A small image captioner, trained from scratch.
Model: 6.84M parameters, 64-pixel images, encoder arch preact_resnet, encoder norm batchnorm, encoder activation relu, encoder depths [3, 6, 3], encoder widths [64, 128, 256], decoder width 128, decoder layers 7, decoder norm layernorm, decoder activation gelu.
Rows from block 2 of the image encoder, named by matrix and row number. Rows with one number belong to one channel. Each number is 500 + 50 x the weight over its row's rms, rounded and kept within 0 to 999. All counts start at 0. Numbers have three digits each. After the name is the row's rms in percent of the matrix's.
# convs0: first 3x3 conv (encoder.blocks.2.convs.0.weight, 64x64x3x3), inputs 32-47, a 3x3 kernel for each
# convs1: second 3x3 conv (encoder.blocks.2.convs.1.weight, 64x64x3x3, transposed), outputs 32-47, a 3x3 kernel for each
convs0.11 023:399508440507504453545485446467479497477548519521577586455483506493438506482505589497466468498474509458470503394404537476461501521488527453504463510487434521422430460481579488491541460512501435482538490488526582538456501399425461429400476469394601488500521478544561518474488494460451509570455511472453457480505507488513497561428442551388469491487563553520458454497501469477508519458394393462467511441535540474467498471561576480524419
convs1.11 014:551538458502541466443505493461478479459433455465487473534523519528487448584470494559570550483508512512517477572475524530515549482500470566464550546475507554553577441427424552536495546484467477523455505488421484457506548524483569616478537573448598541565518486544467498528447492504500533512534575508485544519437470433453506475424496513433444531471453497489511550485578536469482501540509470456456516557527549477429450411433399507449338
convs0.12 128:501524556478492502484527524431450460387439459370410376376513597363464646428310528556544516525485470479465434519548563531542587528517557470461515465448422544542460499478541441439485417424443420436424528533391498705557446461498511464464551563512424539559492570619484609685554564524508518506487512535507506517496482487517490504491455459451425467504426479409457483428441437447509498443441446494456473519483474487473472466473429420485458
convs1.12 229:505527529494417422528495430558521624447488454504538487593542382505551482489485500461373547491450543573522580506412404450490531439487546456528566537476561513472468438468501431434473606474578478558500428561496474496623472511452440530514497478540585523530547484492576485476427390489498555511474586537515417472453487499423507600459490463504518490454441503469490519526532419579509496506499437596552545552476471463492549518454467552532560
convs0.13 127:503457434519469401500482400486549556454460484452434467448550464564551454525494574473457463475475478494478484516590577494514508475479491540491465552500473520529562658574541571502440471439430575482445494483453509504541507432420470453460542540526458532489472530472486515531514488538482498522464514520484505496475506501491458443442467544483451422447415366547514476525475474552536550520478481397459504496552555511487502464478438480506507
convs1.13 122:517494459575574480630548540465489492473460461504557486601572585496576511476550562486513538482447518515446503501498564593527603584523543364451495450498431525504421493498514455519491495566598490514593530516575443487480509482385488507495564619563428537470432494411459472470568559410536533478416505487571550583491478473490450507523528552531434515571446533623548556573439442538506508551606559515496512519482441442547506441492514528552583
convs0.14 100:484472492439472534486538509499516428455499455460539461575528577547469441527466448478492526514463498459477504543532501541511459573515461496570430498513480432468531515487559539494463563428471479460482535546499479431452510483503470500494484441433435489477460500523521467433432436463466513514477549500469455476467473516457514511452561555518556606505444456439432392435479452433491477493434390462506458391456415510485532479423511446461480
convs1.14 050:424416525367401467464449519530535510537513503539529471468576563555472585530535568394443490512436467550515533441460520458460465526505452578475545561505547506546504488493585434487644426400668479543518482477471472490452476404521474386486518551498505517458510509529479489585588490513573403451546443517529592345538443420453486437531604546519560537548575477559532571475484534427485500458522473437502432517497400498508525538542487458531431
convs0.15 121:424430480446446471544565535528559463486500487459513502478552707402413629460477581520521494484517538418446478448473460498486480517503483469453478428380463409456468507515415467492482443425462469404475705620463426558556554495499570489447493472494493464556481470536499516522476510477497499500438459512487487506476494483506507484539530518459481536536399476547512434507552497452487517519393418662471425495464437513492459484534505478474498
convs1.15 096:536598460540470450509500490490407546451458408535495442568542514478435479490474463651542467428538458407440510479544564502464577594478430407436506535457516421474466431350374433500455502540514566579618519548518507477530518491419499425449419454501509473475527493432516514455567498543467464462489448456506562491506572526390379497462470421502536431547511474591491551488484468589506515481522513531524461463528539540532506548485497572468487
convs0.16 116:535528510541583499535489472623542530557471510508466503456431519500473468409328492535549485539603617489505527424464472450447471502475461566527590558505515488438421387493497436485514446502513412561760559515508435454496462458587410445459447488460513480512491469517456439372485501483456524544487510547504495484498478467491451431591557387570591481473448377473525551516496536516451471511471551455493485443544532520536551508524514420475469
convs1.16 086:408409519437502549508469510484458430483443597515525593424504567490512609453484517519470468512567528530481489469450401503455489505524513510540516467472515494529437510485365552557447490456506475453435513454460525558510474459522464481499559574582420447447472497432544532459552529523453466460500422414534522498510482518530533556507486502511517517548539565529498422481535463489489543544543516449460486513498597501441535467429451459495423
convs0.17 123:473488448435432441366398427587630553492534492560515517570483425521499487570581560512587601469511515439478491588516504532479479499461517523472472482463463494530522605451499610427473492399440490440444447461524495460566432470482461498476518574557562545458537546487464481553459531559497481450452442477497489469507467429511465451490524494442450437417470510489451516472504488533540493509509452527490462534485575488462462472444504526521563
convs1.17 128:548530536540522459507500466477511521464446458505550536469594520453460574453454474447520580482470448595555506507493543576559561551488608524455472462527513455489507473482525496436555486422551471455451537483520513458482559554518534509481475546534413434584465453517451481540490571462580566463663547502474532568479507444466525459485468502467506528625537508568615602500541538479492490515491504432518571432464438479502452531490460443456472
convs0.18 102:573558502542525484476434490540477451488556542463570571397431656524414566484482462514486473492473466515463430506466542484389467529412417538478445455438445492387414572502428547548453555569500512611474414475560625533574451494548434394456387503514535604565490478498511474495498511482495475475507467479489492494501496512503491502536456463501418436473449447491488487495457421515512473506563470408490445526532519546522502494498440515457432
convs1.18 101:554535487606555434537550466490508500491573534443499525553507458572550467466509490418488544486449499581467476507549489433494514456472407613438473536537436522644563482495485461515488494435524509500447479465478462457524502514580469437591484462544512533577485465515536474501470468453464466412493493425473449454478451449515511437478485440473488509470476546507578583399509577447388484575476492510495448524502436501538522589481487535520450
convs0.19 073:414414472510483486432446445387415532556630437528441332499620534464542505511485465446473482458419499522522542581509503564530459559589545402367528429469471537525486384487494453377555592475563560490478456419453536441514429438545458357448441412444551668532487488500540449447497491485493493538490538524493480510506503552503522532457460497427544480522495431445499496511455444584549444593560498398467460421522534427444462421428424495534561
convs1.19 030:589554524494475561448446454500474431598546513525523615477439472559561568552482460436552445440480444561564450505513481429431406485519468530474484522480518600477503525483456496450492470477506435512574483535481451514533473506528435495461513510527456470433410485489461486467542555519456453431478490511413522487424497498503538516458462480489430511532488501515605487580571577527397423465482517478487543404453473444539499393517497443517520
convs0.20 086:492518453476505508455556588517509475542544491533499412549527629558428437507457381522521503515500486533537522538499497509532510475502490505472430456475448476489487588573476541540511504502499525608524506556536512480547497419406534518527544566555532502561515476529535514528509520527511504509489525540516510525499496515512516547555548579509488503499505502417398384510515477544559551440447364400376383458392486457439480476456504609582588
convs1.20 047:495491493477470435511439388494547489453508500488472461505497533523494527535487507370482514454478505497499492499485498492461491462492458557513534462472489487514529502442462467417482504502553463434430503466438488501477520489562405456558413518579511555535423487480378400420507488507487491520503497502488497477533518483434412366464459403463477456526502476350400400463467458459474424500468447492482505462479556430511495620620591591587528
convs0.21 042:464503542408511584501473425473470430470502569496427420536448459499510463428413404515525516530507452554508474409479490529556503505590521492457444507520568531616599473442473474459500507482439497485533397385447480585564526439445497431472465447497571530466498496424445403459552519458553498449511486494452405401491438471525514519552505411510528544518503541463366439384448555498538579446412523549452462532519517508432520431427430451422414
convs1.21 027:490507494485442542520522543566516486498503513491455493465532573512567566483521482537551622440474519510512364451438433463442443527539536469566496510409382518528525644519457565569551462440502528533567523472507470390471524458479564571550521534467552529489524487533438511563464514603495527543575575500579553502571474427518487488567522478524520606527419522463534513460540527429497528445423429514520487528499501452478493501556572502596578
convs0.22 125:511534524488479447433409383500591727476487530483462447510531470465506499557568440535515530516508486486499486497587533516578539489502478486473508538514491457477506542579480597563542579530438512424490592483504483433456366448513441484530568516532488434409434559504503450463508483476514471457443417450507499499480478463461474479453498498400451475488485500426455481445481542434460549400443432435530524586588569514515496575500485532505506
convs1.22 124:552540498582552431526506458473499483469449461565666471568535551525496539497486476576505427469485472522503429532471615592560515530542453496587507453466521493483435517499549544516521510568576501531489481543445480525455441517487421537516501486415455484397543532453470550489570476427497440510404476532557693580364438520461507533407448511597504485579441547549537540575521400480414421510566625422590463571562527438455493579404509552431497
convs0.23 112:465500478437446507474508530516534410464432537453399715577437449597490416568564426519517521517515471466499496459495487490480447508462462528514566442458502481554581516424418520561458452490439548618591428474451553451511481484362444466455495496520448409523575444468559459399473509534457499474502503510496488515459478502459500543516513567527487481478492506448440424374425435424506532508455504549538500533479417495546476487473512500486483
convs1.23 086:430412479550445482586487607569445477528398457444431471498505549574506486558502486515506471489513463441503443535509522504421468466455509514403503527478513521521554557641564585464468513502360553564468552512482523541533534491583460567551490547467552471461488501538496483485510408471435458448415486440514497493462545555476487461483492556583535495474448503544511386484506494464469468476484530536530515500497440446440419496564511376457451
convs0.24 131:502505499469470507480475499453505550508571624428487582568524599537455457514412417484483510487489553480488544514485487558499436560512435519546538511517574519493537568455477607513480636572491506586697413435547477426425442479533463458514480487521472560688418492571468441445469456501480489507454513503487476475492483493513479487470487463466545566407477542459485510497509507554574557458428478387354392477433415438473537476488539476462480
convs1.24 178:516449469454479575474529502555551544459595549598577523522524557520485438464509457587464501518444481549446536583574504530551486497460444469557494548550518560562516438459616512543647451555620517443468510486486583551495526500446518451483449514538494506456430495527534505524574476465478489468501517512547503437511475393483484536521591468534485515582497490486437513418427500495551589570505536535524528556516424653595525519450510512453569
convs0.25 131:499477480485480501488445479566642618527589564445452445638625654481515579512460477502496490487472486478469509506498500519514506511515509469418447488482494583571546498502501561564512513539521526528520558517528548502503404315346488397359574485413519509488462409429443439464506518518505518558493520561511506507506481486529522533442425453544522512604568525459437402480498455439482469465468454491456415513497472486479498573616649568595671
convs1.25 100:513526527477470506521520501478441431501484439612663590415427431546526491607594514468535572483503527552527501465464479452435427481484496494495567534527578504509511524507473507464469508497498532525468527477454475467472551526549484543618513579669489441485467483493483478526481541499546566524523524490508498483464462437443447475516534561589574582526528521483625668540615562562586529537578518501506463515459446448465449500480478481519450
convs0.26 101:399453403392437426493525520464511428513542493465460419429503464406417441477423421497447434469417422501434416518514580508521569462517507448437422483451433489470504508520615519490544454478463416451459476511475496491477499455419488456401512482466436499462427498487477512517548526511505534505480491481487486511531487525520505538479390441450387477492453472481510505493493470520515443393430515427422440460519520440416400466498476566554568
convs1.26 059:619539498460431426409395418465485480522528536579557560513558549589610550574581474506530577475470484506461432496455444503453420553481457595545503602564551604543549512597592409472569315400518467447430529485473539504503487510499534502483546597531453403466506466511552500466492469534519454471517438465505509471497464451468394442417491507470566530438529519498542463504507458475485492539537539522521512504500544339435518428484529554560526
convs0.27 102:525498501481436483510515545475488490533535492472494464391535470393410428509583560545520482533585556512512512413501525521507500451496486539571527513509528489453505373467529445501559445476500549562626545433466518430364463434443515387443496453474502539540446571537462420374534468485495480508521540563517506507500494478461477491452416483431457519468396509431408451435472525391365435436448423483462468530531528591497442546503487531544570
convs1.27 118:580593507467489448511466607617534528377445455468453432603508610479453542530478537433487527446492465512513541604571552608474504529537411497407455544492489538512536479490473454497468555524476442433510498452487586520541557447567395414448525397502559569520504509497456459495553489494555548558520557575553524501533592504590566494457489555529472530421432456634547497471458372537468474536535551594544566578536522552552572575551538519463465
convs0.28 121:525465432556541477496536467474446506501485440460510503493491387388566434394552515524507459515496456584573503401487569433479625442420542476446474541508464619600580490648766468606638491528552479531521621522495682514432512424449593451459518479412475436441492440421538545511529516432515503480554557493492477484511487458531522529573484481495479515553501510496476453457541563461564570480501533509505485416485506510475474501488511466517557
convs1.28 079:446523546464514450468424410510491468519467470612521426507522454444448473510474501532510561572531554478484469549522533536507579549546433499520501536523474549508493509504547536557521590486513524564564536575596510526457477495564477502531481484487534495538560525526519523613509558501426460412466490441476490439531491452476493510491438480452466505507520495532514540558487431499566516563486434588530545494475470482480469454430539453436384
convs0.29 090:491503495459422448516443460517489511516502527505484413499532562364455448432506502470436451464448507461493532388442464431447476434390432455485489477458476545510539457429516489444457471429446449462523444413443481429410554486435461437402432407441578504518550444468514533557489482521445446474437478485523535525531522485557489457459540615442526574429482491447469494449490498505490460489434420551488416558496485498518558504451530635538475
convs1.29 052:545556587531520604476396460492507539489495554519493511518558591496521562538546543529654532502576508585580570468456394455515476427430423561467545547464470553464515485462504494420420500492451502486483488494505501514471458524510471502482551541483469446507460411488477429495421453465419438468492476442441492545450487488568573558447495422469523491432512552467506521483504483524511519587591625505527586518505585424458504504472439470547556
convs0.30 116:450482504485454455525458440510511513475459481467385462413504543593600623490370309585542569581528529557561555493537589522530539540521492516448457498503473564553476536568545492492450453453402654506388538570382488711683473521514394524517457543572550533447423453393446565488492511495492508481473497461461482493474484510505480491470471464539518469580548468438481534440498558466504514461529537363436451424537623585574507532501497480476557
convs1.30 157:536526508511536433487432388510455539536434480561544514594491411541518455617554406452493593501512629432445434494483420501495521463437537440528544374465578572490530490415396495535436567568483596594497522631413419606553498528453484555469435503533489503548476524578450449450549510520522473447500439388442432408427448512460544554445513493462440482414410418449439455439449447482445447503461599491509501490519518436472503417470451519558585
convs0.31 120:463474517455491502517501530459390540435456598447525552485424463517420490554525506489489477484507530475486544475515566495472541509495495453456533441459471414479499525470458563534456570580441584542569572502555540460558472482445484453397421444447648507510582461600428480544531503484558526517510463516438466490473487474498500489407436554469438505424528579444477438427447438409451486555501449490457436418459484529510478495530495488498511
convs1.31 125:569492519471503540448479503567582435660571489599503425532444514570496456529472490509524458483472518544471487514461518540536468596519457523478518553485451565437469573569567411557573405492508526483461448366463581560550558563495517526486477592554495532522544559506530442417479495502511516544539492480420479590477457487481489566509443492474462504515481444389430412476472624527566483446541472605552458579525432535488414468498480439523537
convs0.32 100:423355391445398437452446455542505472449451482416417449477456388437460432426424412570515542526463458444382388461461473528501470474495468540507529521511551500490506494440444517468449431435388459507524503467512488429368505510476507470447506499486396381394494432459536490481472533486490539497535562529508452431509464447481493477486479504454468470470466478498504469559507437491440435364359470399385455465418458454475532503474512466465502
convs1.32 068:594520563551494515511421472493487483486482472509506464457536540513546574514561571469506534511475466473431425431396421409393400382369407504498483458461527443430528457509586451461524458503546566493517535488505529513508507458487471390444560468433514461497493444500507449523505465433501451450532520484536576552542561532557563518539495456523510437491523462468527534462485518449468454604539512612461435635490461570553544472461454515521490
convs0.33 126:475487480434438461442437512490568617428475517485518514394294397504434513570516471514517550505514524503507508530450431537502471506521525455503508424445502532460426625517406544516429514446444486455491473430449472517471477460508482491542466583530484445495549437503564493504470508495435493551478526554480467460505484476483494471404475581421473529450475505481470438564491472522495488496526470511571554574616517468500486584586534549537544
convs1.33 163:460615539509577530463539518409549493482487512482477365463513642442429511490453437471527450511514512476462512449476544499555565539517491530497466503580432481543492359514610455560593452512669498428472474491493533495482522493537393475540541487513381442519449499479406497470508531428540486524543478458483499624484572482443500501461521492467508523555487535414513494574504382470473423619575526556489506618518428548548631491463516422502532
convs0.34 132:491479484510485497551495483473524691458503679442480562647486506562422464589484492471478519504490517501493488542515434601579492574566515481510527488438449498482459576581448567619448555610480542505465531529435531585519503432411526489432475423421493428518539436459547481480471482519466496543470491544492511519508514509506524516401426527423435522426378387453484479495514479509476482579456395613520479532493470487482466481459440487482499
convs1.34 165:476504509561453433518475536538504448571670491572674526574572657527535545422455424467477502503547501507571544506534586545580470523561467456453494529485502546513505448570584467523535513582488485536472476493440455404474529509482501498485502479459526480430567537456516526484484397498554490553497500459491564476525500488502451468630546501589477426584501448571526507534529415453495532495519536502483450523575448538417450509492480470485492
convs0.35 056:514489512474493483449510505541538552480478524490414460536465498529471466546538548384402432506539560401490562527505485522577576510578620429495474460457491482481560442454462471511499466464469497524480485547564485509545378366438395376450539423443500478582509502524488425444425513490527548512574504495511473501514498515510488453400441422433509540494532551524516547496430484531501481498479409447505464447472483460490523482472459450425432
convs1.35 040:503556569519508497536552513501467417483451434489485458545556514490560569520520513388466517481490505497535568482522520512527499538511526518517523471522560456512537524521587523532612523510551472456462571483449610586495434445492479492525469522448544513521507516564546497568513484443510510555524452530471403449523493487572531506474473495440480561441486494546499426547510461569490490496512502486468518458482480508522481551533532415461495
convs0.36 055:458525578456518487467494449449499495480494498522498499497479509551503535492384463501512547553529539478489521568529457452528548511502508460430470457458455475494470537481496534450519490446515475529453528554479468526460517430468407415429543465460510576434459450447530532453392492493426535545478532535525502495548526492495461438441397422473500497445462465481458352367398421460503470566453459380422459521562461415450533451424497466454496
convs1.36 029:511569549597534433507515426582542401514533423462495497494534698529524636532544543434416503474476501471468473526478459496478501453381535505516545473451511477437458462506610448451548519524497615559474527540507439450435466361584494414432518504481538490374490437397495418480443433479467494575523514597475521567385458528384402484463441448477492503534525510518517524494529543466512549607583456554538581460543586480423488497460483427422533
convs0.37 092:423449478481490489476478462459405406405481539520559508443467462388454498381410508456435472439453441526570569543512490496536515459495473467469438502506466509536465473566492397536573493528587459497499613562531630704471513467543472426520498471445474390448509422471539462493496509458459499466494519528512489504494489515498523538516493491501474414554548470454472557431438569452464463403421420554525551534508496486439390525458444497477550
convs1.37 050:527515526483465497501462575548486463565482488495465486591583503622543494530499491473496518471480514484416506468492493458521566474518558602568558516536554532516517495400425463440411357394452610544458592541476568530506494472489484472478475471491563583552543532528496496472479530525485519507586505495542506463557508454546481431560570564503505530483465489384451446401465445434501478624582526543503440562481424456514510508528582469512477
convs0.38 048:369412435476459485477487495459555492464469489486483550624475450479478529347344600520520548473457463489576539518542509518549522518495451490482415557458473530466424500537478639537448681579404335407514705452482559453480540524520544473498447456442525425537547437512415425452525497502488508520476480529516520527490469482486464463558535479533518421442513531510425406491441480534413439493509430422452406505524524429472473504449479534484555
convs1.38 027:490543512445503545463502528507519493573557419533427335470564453448431476517518521565597497515463460637544544476435449474481520422525563511458541545596499579545593483529440541539457482502431420427487510459441493510491468473464427575585495467515492465508529461542450400429498551514617582515520516525495484505545485497537449485503517575506474495474431488565594490569558487547544387524452452497423511487460545584445430486567488539507461
convs0.39 103:494562480486507416477429389596684546490488453454428499465442549508468412551468396492511510470440486485387405445430436520489418475476423489497483567413436582489473510453449528496490394427508529476519674491491544513473466436440461489515466424527435450512479474481441457483490476488517514524441515496495490479467481487538481490436462494474498515638563460539477396538493401395420417525458429530462485467504497473447460560545499552566505
convs1.39 085:532557564496523505586540458483495491516560462549546507541501497514505448610583498549626506479559544495499425556529497442423461445379430507498599520469552575528553494475518558518511546543581467425368515500492519562544534518477504529532521485595509516587551564540492492544524563513463444415458431396463513455522559467514568493473557491392521473426442515504523537477541530398513517546541463526493506545475507473578479466557519556529487
convs0.40 127:563525509516522531527529524452516496509563505502517466602683653473575680395403545487459481510492483491488473463509493463467466486480456412426433426462500588549512453468507482500505524574530509429430615425466631589461541477479515430522532483496483502463522411445523405458479486502481489480499481479500501504472462492476488524422440502447463475481509546516485407594518462686632557492457450533474451517542574437416443451428484494501593
convs1.40 133:457588512406414473473515536465409510421451517516544531611588561558539552654665634440473489507494477503506520536462486526502584548551543510475525467424454541465511540493418591504450515445505467573643414529688440412548450404474427436508497524536554476527476509464455465494535544498510464456462502429484543513450561542337351460466517536425489530468505536522435487451456493467542447460492450565471468513476470503533537579460462519554447
convs0.41 140:435482500478507493494507514483532572437491485444460461494426339432474321480652534479495509491485490538501485493472394510531445507547514416474582458434464470432443488429421469468515503511564487486723497463466560494398510525479449479500505465475511385417523477457555549420538512464507509485469482450527504471503498485473502503413504468389490490420439431566507489553525504516476447555571516451517547448504516471503502507472519531483492
convs1.41 194:523555418554524474446437505521552517578539483416560521497495600569519519416494522548489555443456466476469535429598552382453499455454508537539546410486556466501446595536582462497493481403501518456512515453417522521554523544569587587495514531509458464492462511582486475552466506548524481539588500492523383477437507498469451493492546611422470501426459593521441586486532520476470485493523498517458547651504551518432403387519389475442499
convs0.42 111:482482446434448490411421441499527433563564465525457433409444459424465410470460380499492492500489497513497509549563543509496548602561552490456437469459463469448467518518625504523589511534581514534524516417497568403439451511540558496498647469453448515468451476475496499508467529520433492451466453471486443468486476509467463463589507478548454441576496461473467463451540529511549482425447438538412417652398453527439550471432483442447461
convs1.42 077:478526495430513480459489474479437505425422425440426428552532541540512461467525508526437432484444526507512544449400451390425465466490489584477456616484532489482534499461466565541508506485546575500515488543461506592516434472403428466365473551383426491468455530516478491506493492460486519412489535413567449491514416530496498517483446553506508475537537441394431532456556503451488410445599610545642642476582496453463529476465467514461578
convs0.43 118:514458452508475486443453468461440456490468547497520615267444519583565438694539407501485465470483481457487489425443466487514494564600525544572481457513507500478502391455488510570557559597596649608543419366433481416438509466454436419449552470483541574411387418397496445397478464431475486470448466460488476489485477493463465483457484468438484486447475525493462467477506503540536511458519510389454454495490532470445485496473505490487459
convs1.43 141:482454431492461496508468538608528496583516448529531499489488443525547498505516496550548507563451447473490493600527564566483450510495483577551491557536482521493611496503442512479507485495440549465486509502514549590619548472454523451415493468461491476497529457454471401432534558576457486500617594551496491489443555601512572628520450567498500459528482474524557548500573512520471475465521465547479497523461460512456489558499532448503519
convs0.44 089:390480530380409451397421485482515479475483509446424471298433500269411423342426501519542482471510508452537528438494527492528571573566605493450532513424502505488511515493530578562565599582535566436471574510475543563554426488544394481486421376481552602631507546474489567493513504506465464481481488474498511578507487516511478501522493508505521511511570565524568625424468574447471551484462491517521540429459514518550472466504489532547526
convs1.44 057:531500474510498519460491486547517482548479470576534503564516462563506451535530527498480506522532536504533506514474450475448463479481493442529556485549544583594541458414412461452495489455502497464423480464455466455487499577575387451456401424423439419448461416428504452494552499486506528516513553547499545550489545538503499422459458468419464503468496543515492441555447406607579534373386486466408486623524508367436478410439470470472426
convs0.45 075:515509525499535523439475527449457463500536468511589465367466569452358590372429577562448486496492482547508471510451574524421471491463430491493454483440432553555479583457498676544446582492466444524402344577395517609610476529564513506457524576451382520591432552548411513577478501541443439487469473503507497506503502477498481490412449462366390443434427455377448492527499567545475521462538534455470477544453422503469451463414434492409477
convs1.45 034:476477483556495465453450443488522512559481494559517548533440538465467533512504490526470369500484414501571476488483541429455491422426451466436454511491447513530543516458562495509473526516499556474477648587492531500445560483461540463413480517437513514517566512474522473483454479430462538453548540522401420493443438548566444585504502453492548444469457499481533613410447566414498492503532508497490421525525491599548562480501479561539464
convs0.46 120:473473497498521527458508541541587447482608470499583464395448596413492590433492524503510494507557585492522568493427470519419452535473441533526540490539538441470535529473536572443482600426450458501634433472523425439468438488551443500497461501486425534573419462494440476481481505498455503548455498534485508486495506507508524543416507509427521538492568551467478452496456438495463442384374458430431410450485447516564564494511528502500448
convs1.46 156:521492518491436453515511454557536532456562530562564450506543497486498469563505490554513506567513520546465553472511558467552516543458464407500441427480512496523485462438566468457626484442589502439443553490440600541522532496536546505546456422541447497423462433480539483485547491432496441458442431464503489345500463437589509533534532582572511483656479431484471474517476400492452530518516501466589457496565494532600555534531495525502469
convs0.47 111:448467483461476464497497510509474446463505434465582490667535510499484477599639422571501525628542522543461491452517488480530486458509498482453524506545493454502601572545409529553415492564557404520507476527590500387454462414378484468501534478480484450442457495434337433433458484551531481479488486452496493510500468455499474498487488487491482472361374401396458459471482453468466487424494563504534526592475509503451467512469460491493463
convs1.47 066:443491439490440534481519456486541547475459415478464481556464419558530466436421541526518486472481573481572583500480554449468474547488522561540449478568588410550629636638618533507514449416536559396467525480483500583553479553553469487589492587536443554507465504481392476561510525516565539564523519511509526488570578494452576502394489561447492525478530578482563486507582596506484503517549488619496467479486482500466454449501452531425583
convs0.48 025:356388446433460495482513450599552584489481543400488479511544537487423413489465565489485456520522497467473485559505457530452459532492458470504463534512481560502510644559514540552520500534504562531511492475418556505563445430519444455442539581614503490513527574560513559491476459479500454458447422506491470456492480498487490536488423444550474487458492536456425444404391425527543497505515430489514431467491473434429535423394548407390512
convs1.48 016:414456479470525586455538563517562540458449473447485528417405443423416470501497472510444445552510456519448449440434529438475554464528549510531571494510558414417443476441491552533500594571547461429398407418407451457438438475461417463442447478457502458484478446512588576599398498511462511506465497520536554532553518499460435392482467451513489490542543511513491490600553532533510488522557571493499460504519522400410541546551540525511507
convs0.49 098:419462511465479519560533479502487491469463492435515532532565482521504549568593614503476397524502419489465461407506485502488543491411465478419492439430474525548527618552506553508463538447425487502465561459366545608466443456483415417482513514518468451549461457439491439427472455456478450483518531537453479515451457485486493490484451459455509573442489488465448489522433493524440428477451520534444456583523480475462527470470522532534533
convs1.49 080:566615601493515494470506423443455467486510503455475452576530591523520524492549560489546519562624522531578535515616563528542538469490461522538486525506507590500537542442451464414483501459533473459470490481510497529538486428486411501551465548642430381487472387454479458529472446459435404437467479514479387486519504505642567488423544521520468468447472469510524492519463461525542508543544577430418521410458481498558578467531516575603582
convs0.50 032:458471567364479513424528501518448528498475496521480421426489434468409473589498540613534519530527468591561495517460516559489514537543530515519542472501455491452440506479522425479538458453486510536517549546472549487506431411450509487433383410418448565483452473327429386399427466466367458475475511453518504485491429461484394427443436518481438508555537502457482472438476517375427463436435519512549539447546525498445485500470459475509567
convs1.50 020:537507591555564575536523511455537593477541529453449486492511557532508595515553584427434449516502463516452498468503515494463501405423509442477517473485487410424500477587640480552524494466458476423441412389420482465503524514499540476497511531562423469471468437500471445467447479508472494457580497531507535536494538549490527567536532466463462440399409490417441509460464527476485477557479465551509487532542532553490504528540488545535506
convs0.51 084:574539498555548502505500543569573459468539504499517509454489610417465515430443393455468529487508555492509506453489505448459511466453484483412437515482443413447425504539493540551464554531437538493500538584536479507534435471489453475409388423431643605590562523563552509549521488487505473489463439501535480486511495523484526538554545557519519536534526509527488456524519474487493457383466454439474425512469423416480546428507547393461496
convs1.51 059:455421401473437380442443361455417445462388415492461534519428468485452519549508545420426452397459491412495509493452404503464408509501450466472460494507471475502499480496545471463518518499527526569589500575593446510589554513579481499608477579607551490493506467508416380514528499419483475468472489538402482526506549536491475454430443486441481496491495479374510554432499513515525520507458468536494489579562535450461500392443539510514590
convs0.52 104:471512551499492556494523591461450388390402422493439437381489508424484507594363406499507514487478483504454429467458462520456510556499506552405457491435509443454476566515520484440414406546524525445410527480474521502391476520538495431417438462438402504446508548471514483450448518505502556532554576557517505496528516514481490521498467413467482441476532462469493439458431419387354352480459576485474581518459530443467456437462464471478493
convs1.52 082:587505527541479447504457402511501538487499523491530532551532613522461569487480463488578550501521516427431439446502542478495557522482548506463520563457456498486484582397408507449367477485472435507457399514513513559579498491501482457479458496459564488510522533553482499440461431433435479466452502441502573573474457517490490571567501539612591557536559573498550553492526597543555589545551498513499426491511565485576470494491441559524518
convs0.53 059:439403539408438403387502470452580658458515530387413467504450503563401486558446557473457511463476527505557552492440416487392380543495455508555474492558465450536557354409480435456537487456520498438516438440502460442609523498464476421433481457473615529534572496481549550474529463467473466476470482521505540508501510491507502490461505485434433539474492596462489494433515555443508565480480565487430409465435421442450394489495449455539565
convs1.53 041:513526416574550423629623503417421490492416465500464422511504533530541453527527547506579513446471461405468433467468451469481514463507533545464508491445608433429543474444522506564504548603530565561460547531443526498468542493441488508444498638630564587554549531550440474525514490514496546566563531570402443392481501430536558436538538484470508500458437465391507538442532492479525489482600539455473583439505486485417470421404448457425484
convs0.54 072:482474542418455506531507506500476482471475472456425419567520478576523449506433446464448486454537548542572475466477457510495509554560562572502517509483577581500530447454437511522468532528487508583508526593536547541524568414464488379429405351462414413395464468514438499544525519478511520501489501484524506497515513488483500456471524530531486480529468471466471481504471438516464475542488450533378383530481447487445472472487443493447462
convs1.54 055:567513491508435405536520557450415490518538587539605544593601589491511536504516529520612532473532453412405375501494488476508488415451474504467521515457505561569579492511539477501499472489491538528462460457472461473459549526538447456447433456490412412414418428418485482460490517528486475464438445438404450518475484488496491566544490408504452442445456409553575548503516516491481554602463522580505623520444553532588566473542499457476398
convs0.55 063:462457415452496425431426398526554580441439461429528595511485532463432429446460438565556536549531535481532547536534552519570594534550562502486470495524505482521512482493583475429461477522509448472434401456469453520553405414422406411414468482432467438448503482488528541501496545505504490445448434420539552576487502532480454460501500458465454450436457443498495497448509539443497481330492461454529525499525521487448424498497463490479477
convs1.55 040:550545530562536548591534555482543515451514520396432432553548568528559532553516512501484525443422474426415436569585626474471485488495489550558514465501512488545561585550545556486457517523464495490545517494491527513501543582585541549548472484506455463435488446491559526525453375453369397466420444478455485535474458478424431414439391430482509483564558502565544562508520545488464521540492493513467488536518555451438491480467448397404350
convs0.56 121:405394424451442460462479537510523524466476482496473458583511619442349383486439393581534494567517446479504533479466470489427424531458466481502497508577526439482575596408424561453450537495479436480377473742730367352553463495547507543491432446434393303442500494614479434442455436458453423479514503537479497504469454469489472501391408501484455468603662554494454538446446458479491433502488489487509516562542488545518459479479570471533563
convs1.56 144:482507469520514497510627459497517325541456520508511486524462445533529518489526529535469547510566653539532518542466420531512462498554493543469477398501595443350503471573523527517489558542476603618369584481500509646533490473480577538500521576545453482605497509497542455522498551529484497475435471518425452435412407462471470558532488381560497430455468418521548561517494531469511444498520548464412471586512503533553485482458562471505409
convs0.57 027:527541497508514540423464587500525471486468536476442590383394553516496519634427365533519521490536508456509507486498503508500554522491581435475487432441411474472423471485499490489482459545453566440444483463426346370492423485514362480570438463570461549474509524499476471481490506464502521483487483513491500491484475476481452493593495487649504491497468544449467492401417491449487562495501403450536474439563473572461441448484523488476524
convs1.57 024:544555547489504454503504529572592527549513455493509392575412461565428513611493514479554521450518486373485544491525526469519463524541491507487538445482413533457513554561570532493521497461465468450451541503552504466476452494497453402513502484507634504492512479530456444467455440412552502527531512522402476508496501457535548481506548572435476453451373447482534565475546597496514422450433553401492623444546595457485495437457465388468557